{"arch": "jasper", "depths": [2, 5, 5], "residual_init": "none", "optimizer": "adamw", "lr": 0.0049, "steps": 13300, "lr_schedule": "wsd"}
Rows from block 3 of a small sound classifier, named by matrix and row number. Rows with one number belong to one channel. Each number is 128 + 32 x the weight over its row's rms, rounded and kept within 0 to 255. All counts start at 0. Numbers have three digits each.
After each channel's rows are labels from the 100 clips, of 14848, where the channel reaches its highest value: "strongest on" is what is common among them; "loudest band" is the band of the loudest frequency at the time of the peak. Only what is clearly more common there than usual is listed. The data: strings of digits, spoken by a formant synthesiser in many voices.
# convs0: first width-9 conv (model.blocks.3.convs.0.weight, 112x112x9, each kernel summed), inputs 0-111
# convs1: second width-9 conv (model.blocks.3.convs.1.weight, 112x112x9, transposed, each kernel summed), outputs 0-111

convs0.37:131128104113130118108129111151118091133195121111078124136130104109144117113127129161143000130128091118128112130148134139137098137102169142150098134103112095116169113081176137076096103088115143132160135085156153110102106109093144090124097177160114111128117037119079098152137122044099044129129197183106110073061096118126098153141092132117
convs1.37:110140139153123150094101094114115124118137088105100082114129140130098067124167096174127124122124135065144137111083134131095130140058143132156099103055128140102110121135141118099160093095078109108125169132128155117117064135099110059166092149151108060164120051154095086139070095081088168060041158124109148077155102143143147091081112135108
strongest on: "three"; first digit: three; clipping
loudest band: 4000 to 8000 Hz

convs0.48:104123170133105149128145121134139078135046121138117135105130143104121138133131159150164056070091136167077109132100101099122148121125162081136121143150140118173068118086084033097096137094116140096152116074101119174092148138149143077124135110165137106111087143024072147114112117145105052123104125157132119094078090142074072106131134124095
convs1.48:067121087116140096140095123064124099105091146101131150115123136117096088102130124131124143111106130103114151123127117093157039115111099157101125104102124092058169170041105161106151103122112126145161110161168119047180086175165113164176095174087187102133140122182172108157112167094138168140082144129093103114162175132147169072119109160135
strongest on: voice: child-like voice; number of digits: 5
loudest band: 500 to 1000 Hz

convs0.86:187117104130090130160117143100133137129170166140105114139077095163140120157118118119088171121115125096126132170122046102141104146122161149162114144166145131117162118124059237120133122139125093108097112137113050138110121092114127136093122121119158070013174158089134129084156118118127059031119089099153127126099121102118116161110109140121
convs1.86:088144109132167137126087102158146141154137100112127115125144100078151115106153124110132104137157141144126122106156145157130110127131103127110060113125128085108152123136000099090129109091116079255136115122113140112117114125119117107122094111125113161153152121154119156195103154131141134130117160090107147165166108142113115117146147165136
strongest on: voice: child-like voice; "seven"; first digit: seven
loudest band: 500 to 1000 Hz

convs0.30:107107073109120129147153153141171187137134154144116150132126126159092212130131139158120066118126094113161138093182152135121145178187081161162135133154123081128143124154101166117141115144141123117134157144169107167147141035146156109147098192153150153139132134141163139156118153183147134116209065157165216189124168145151186146122143170151
convs1.30:113096073110126135134125122137129157110112117132116126141174211126092115111108111086138090157082109141146123121110110081084106154132096115180109131121134153132106143088120130136183153122120084116141146108127089115123119000137102117180095138102062098108119144089121143132059167108135128096125102050104119108086117123112001142101128112129
strongest on: whispered; thin (high-pass)
loudest band: 500 to 1000 Hz

convs0.96:181128064097120119141121151128170137119181144156157152106092139116109111133116142115113102101140114140124122107146134159151163011143153000074140141167145156155114122120127108121113107132140091188142154065186092131149122172101128140063079153166145094108123116069103115156144112151116157163084160152138158130143135112100162072100138128137
convs1.96:114163174099088134131143168121197157089145113135137084031112077130119121064143140082130123112091138140126173156132153153069154034139066070112077137177103174129163132145127044134132125136147119112066087091108175093160110080146151131103081141159096134125122127117135116179110155163167140159144106105137111124153103103139148155160146124119
strongest on: "two"; first digit: two; last digit: five
loudest band: 4000 to 8000 Hz; 500 to 1000 Hz

convs0.75:146107118119139143120070152113163058126088131122119115141123125100144160091123141090099144101071109129070117129108137104125123074119100075016141154110123150121118112111082161092194201130154095129084152102067080145121141173109057115094150165119138150136161133080147112145137151109113125119124119161128040134135134134076045107103139159160
convs1.75:076146175208110150182144171113083071153102150118136138154124114171088094124109159073135121068125143155070132129130081142169112055086079102028182129116189106145116120147118136142100092168085103111159122094148148135124112134118079137180137098151164160143105099121187146169088151086153124141136132113111102147126092111139160169146146099152
strongest on: "zero"; reverberation; number of digits: 5; first digit: zero
loudest band: 250 to 500 Hz

convs0.102:104143097154109140138169173099149053102131114113132032068196155155130137093119112157133110066133144118097139116160139109133184119161093119117127139172107117146052144141112162133140136140143110141120148107051097139125146173064079127069118081130164116076092131124115141097147159100114096127089079156124099150074158117062067079126148125145
convs1.102:105092085121117127091150087090121099111090220188117168146060148160088112131127114186129108137111115135185112128118160123157129132086122111100194060140123143079100098143116129139123138121178169141117160163168137110128122099165103106111162151144197158143137089077145135125158132174150123177169150097150057151130173140078169127118111210099
strongest on: reverberation; "two"; voice: high voice; first digit: two
loudest band: 250 to 500 Hz

convs0.98:134134094112131121119094116105125158145116094165094203134086113175132130124044125129098090130080093133097157046153168142167140171155111125117160125070114161129101126110130080153183127129143110150096140044091148124135047157122087144133148145152156136103183136231078133110148126130123186098114171132113063173115101127114113119134143116136
convs1.98:154149164126136138153085115045145123172146161198092036080138143141127113090163155079175109115132122137114125150127118113133058131067105138127096135105144160117172150181132117164127153124151123119151067160136145122128131147103120127143131138162131129072163094121109128140132174131141105125128103112196101124146140038129123252128149069124
strongest on: "zero"; first digit: zero; number of digits: 5
loudest band: 250 to 500 Hz

convs0.4:159131123175114127116112121125115065166087050128097189150119113099172146086076159102200210078123180145071133084197152105151135121156118128133083082130122125130141146193138108124100108128137138086177108109118102108106106151183152144154159151086143145096147116166188136069140136140178080115130080107123111116137128103179177136140119156116
convs1.4:081172163142136127093132159085183094108101048120133104156175122137162070134137103137105098181129056131098124111015152114102026148089101146150171119099162165052072138117131178154154137121171123144130153138149138107113093129128126155145082143121123157109110127144148148166118109144157118104108128166102080116078160115104144112111141110089
strongest on: "one"; voice: child-like voice; first digit: one
loudest band: 250 to 500 Hz; 500 to 1000 Hz

convs0.74:101090082101037165127117134169108116081102103095091064133102145099080103136171172095175082156125137146122173140158125069072122135143119144144158144119124097172151123130098096123148142110124146089140138068124148123116118146099118114163133190194153102091071054113125127100143135124093061150120032107127102134071084103159128124128119101144
convs1.74:119115135156098137094141091125102162147110151116119171130118133106130116137136158210146079131145078088158072129083099130123091081130121097073114105175122081131128124140157115074095135134128126092110060134092126138077180145180154186152199089032074109115129082096122108101121086106080108077168124084110122167073109130093165130153127147142
strongest on: reverberation; "four"; clipping; last digit: four
loudest band: 500 to 1000 Hz

convs0.22:118129141168024135106094142168101149120076111102160138179093119123136137121116138094168075088146143123173155092055110086111136147153148131130148158144150148113163118115075071164068106134134143107191135127191121129150107191082120098096141124118099101114153104099097168133193088155080189064113096123168161160066134145107148131137126136116
convs1.22:128181084071126152141156116126160124184160122149158167110130165161166134095083136093102164123095126165117153093170100099126102091134121144122148145141084165204121135093103081096207010129142161149155109124098126094137107120169119086107112126169071161124175114155140120158087138084057197131094147148134091135146114124154146143131134141172
strongest on: "one"; first digit: one; last digit: one; clipping
loudest band: 500 to 1000 Hz

convs0.6:160156141136107148122146141130140098090099158077147082031033152060099099098116123076161108101155142147112121117128114064119141075165119025101134150166139154133092115126093108133118118114111106131104132061132122145125151177137112070127142137161135122018145109076105111162131139136090130138139115148107117117091110108113096119076163131138
convs1.6:133152139122117160142106142064152117136116106156089090081124112118139120085141139119134076115066106154087164166115087146070166000130133115041142136190135103153171137141142053128119122141147042089042069109110134118131115124156099127152113165149136144114134136104139128117141099133155111150162090117109134136143112160101146132183130132132
strongest on: reverberation
loudest band: 500 to 1000 Hz

convs0.63:153144119085145095124137105087155134176128202117130054127130145113101083092154145143179089137131121127103079161072113132106119129112130033095133168083101140114089109116153138158169171104086149113137097168154151095135113145136169120148156172149147152109134154063079123123127151167141154118146074141151144088051222122056105159152137127151
convs1.63:074103129119117077109180160112080111180162137074163142101115126173101119205123063109120167095125057142135131123121145095173105103070122104146168073111154128158154156074111091130064125119158139116134114099168121111115129126144100186160179088086192091148134156100159148136117147124114169133091090149051107128150082140130178141135121153178
strongest on: "four"; number of digits: 5; first digit: four
loudest band: 500 to 1000 Hz

convs0.83:142118111125121093107085103131160100116222093127152142075111121137132138107129129133056099104117075085138104162112137156126092136097213152107147133148118136120119098118152091093109070087121124129101113119131122065091087177069112178102129077102111146136133038114126091121111140126104131161033168159091134127061127072156105126090103144149
convs1.83:098120141145125099110115126115135113094136099100088102112105106142122109114116140130059124139095066109125124113098138130109078139108114130116076139098080113106060108133137160111073138149096065101114134114118152059134104081060127077059131042114130108115134064127118127113111073109061089068094142067068110089103162067100090115102131142139
strongest on: whispered
loudest band: 4000 to 8000 Hz

convs0.103:139121127147130112081083146158137122077146117111132128102160098126145149081080146154132153162136145085187155200142108133147114131100108112134122135153104114121088168131102097166120182194095138097179208159149106135016105144130079116143143116033102072186158106175119136116142101062155125133154155145110099152133095153142163160140090130117
convs1.103:158150075102122125099126150096115148113129126105162082125122097111131087158153114057132133142120095255092090124129088117112137113131128097117173154146127141146101069155179083099147219102192147114141140135125099122049141159129077185129122105093102143139134164074148160171122114089095112107134126144081137081126129144167133091149115076105
strongest on: voice: child-like voice; "six"; number of digits: 5; whispered
loudest band: 500 to 1000 Hz

convs0.60:148135172132105123116133157080159113082092170181145178156127104149153100186112093145126169119139165106158162113113129131151098095121175167126169155154103181111096106161069194147120107122146048139107153154099122140087123197066127131083074107091136117178119146088108135104164105154118096082132051130132137123161134105040121113098174120139
convs1.60:098086180129142105108148118171159047159147141129115153156109079128174128095147207157113128166135112155118143189120125142160083117117147194119076133141114138128101154130095157143125078125214086149148124110132171151153171166147124126099097132108122180090160115148144147131163128110105128129131126030132149160081121137143082076161044177152
strongest on: voice: child-like voice; "one"; first digit: one; last digit: one
loudest band: 250 to 500 Hz

convs0.26:094134169118166137106144139197153112088154133183110019069122151190130177134162104095169082103120155153076100108128100134117109107121159063148068095113130107139079121104132129172130125137120097106115117131125067187135194201105100125143093114121056087098100135092110130094122125125151140139114102099103177154094114138137109088134144159163
convs1.26:103036103125086076072171106043103105159115121135151093166114140129065084179120132153086132136122099124155149075110122127171090120107105170191161151121124110109138158105116153105153107150121079137147130161100100134155087132146136077171137133063185074120143092146156117093141138148154090112165106096033121112123098137096170111122122172116
strongest on: "one"; "nine"; number of digits: 5; first digit: one
loudest band: 500 to 1000 Hz

convs0.42:184130118121174116123125146142133112115169104156097170100126119098168159109127084119050152118152129100108103104130155173121109117116215215125178127156084108094174120131138049091078087127094066167100074136100110122138138156156127193151121114090098133131131127142100122097141110141124164119067205133138106146127084137193161123130098110079
convs1.42:121149111162116124171074092099076174124172075117142102074111083093137137177085156127135138146099142130150125145141172084082095110097101058112112148124053057149117150075137077079096124132144162124133107068130085125107118113143137149017108101131135129093051134103155118136147079111099090144108087128120112140104135084125084146135144140156
strongest on: "zero"; last digit: zero
loudest band: 250 to 500 Hz

convs0.3:082128032141140122126117133124102109101133113134118075186138149093092108165024138124138074129144100123123135114166149142055155074211133126117088139174128097169153146152105117134148119159160108133203079110125093136159113186143139127152114200171167085094101099086149130151167124140161094121133144140122111162092143179135143110148132153169
convs1.3:148136147134179150123129122142245121133155053104100137161147128108159158066164254124178074137120150128135129145129127177057110174087130122122105071120114192105109108131109115116121170110115123137134097129103160129092176133162116084172161159106080163119166142108125136136123096105137092154147135094125115133139149140131095088117100192121
strongest on: voice: high voice; pink noise
loudest band: 500 to 1000 Hz

convs0.78:145144127162057187128071137107153127066118108099106127101111140117144092138106144112143143168159141111156161121111129127135139163143142055200103154146108114072123132150131132122126087153127137135134172128093158142056084176124119146131165133158148096138164097142123087053188197021069141054131102134146098109117106093085107143124111131108
convs1.78:125082119139100095151096120153134119094143166151138147102080125139124119123133141074171115185151147140126125065129163191128131184127133156135143131042040121106095089053110132114168120148152094141101150098141121121095163183077119115119076176089110166176154158154143142120065162045183122102109112119100117085127112064123152125089139132118
strongest on: "one"; last digit: one; first digit: one
loudest band: 500 to 1000 Hz

convs0.12:125152149169114100097088115171119142094074158111155175091084149093165093123077124113186072087166150159165128072166095136139098134164168133098133127118174133146119145085102054172144098139152112111163106120131141083128092156105086078151102080188080091080142105140117145125164054091153091159100130126096078137116084124125162133180116094162
convs1.12:064119074103096126089137118124168109160174121128090178123096118092160150106092161085142113128066119104107140080149144148132104128164140164134140149168177156157099108135148063099205038107113161073120146130131198083186120113163102120095112128064165152145153096086160141144079160159156188115087177141124131126103101119135134150090143115120
strongest on: "one"; voice: child-like voice; first digit: one; last digit: one
loudest band: 500 to 1000 Hz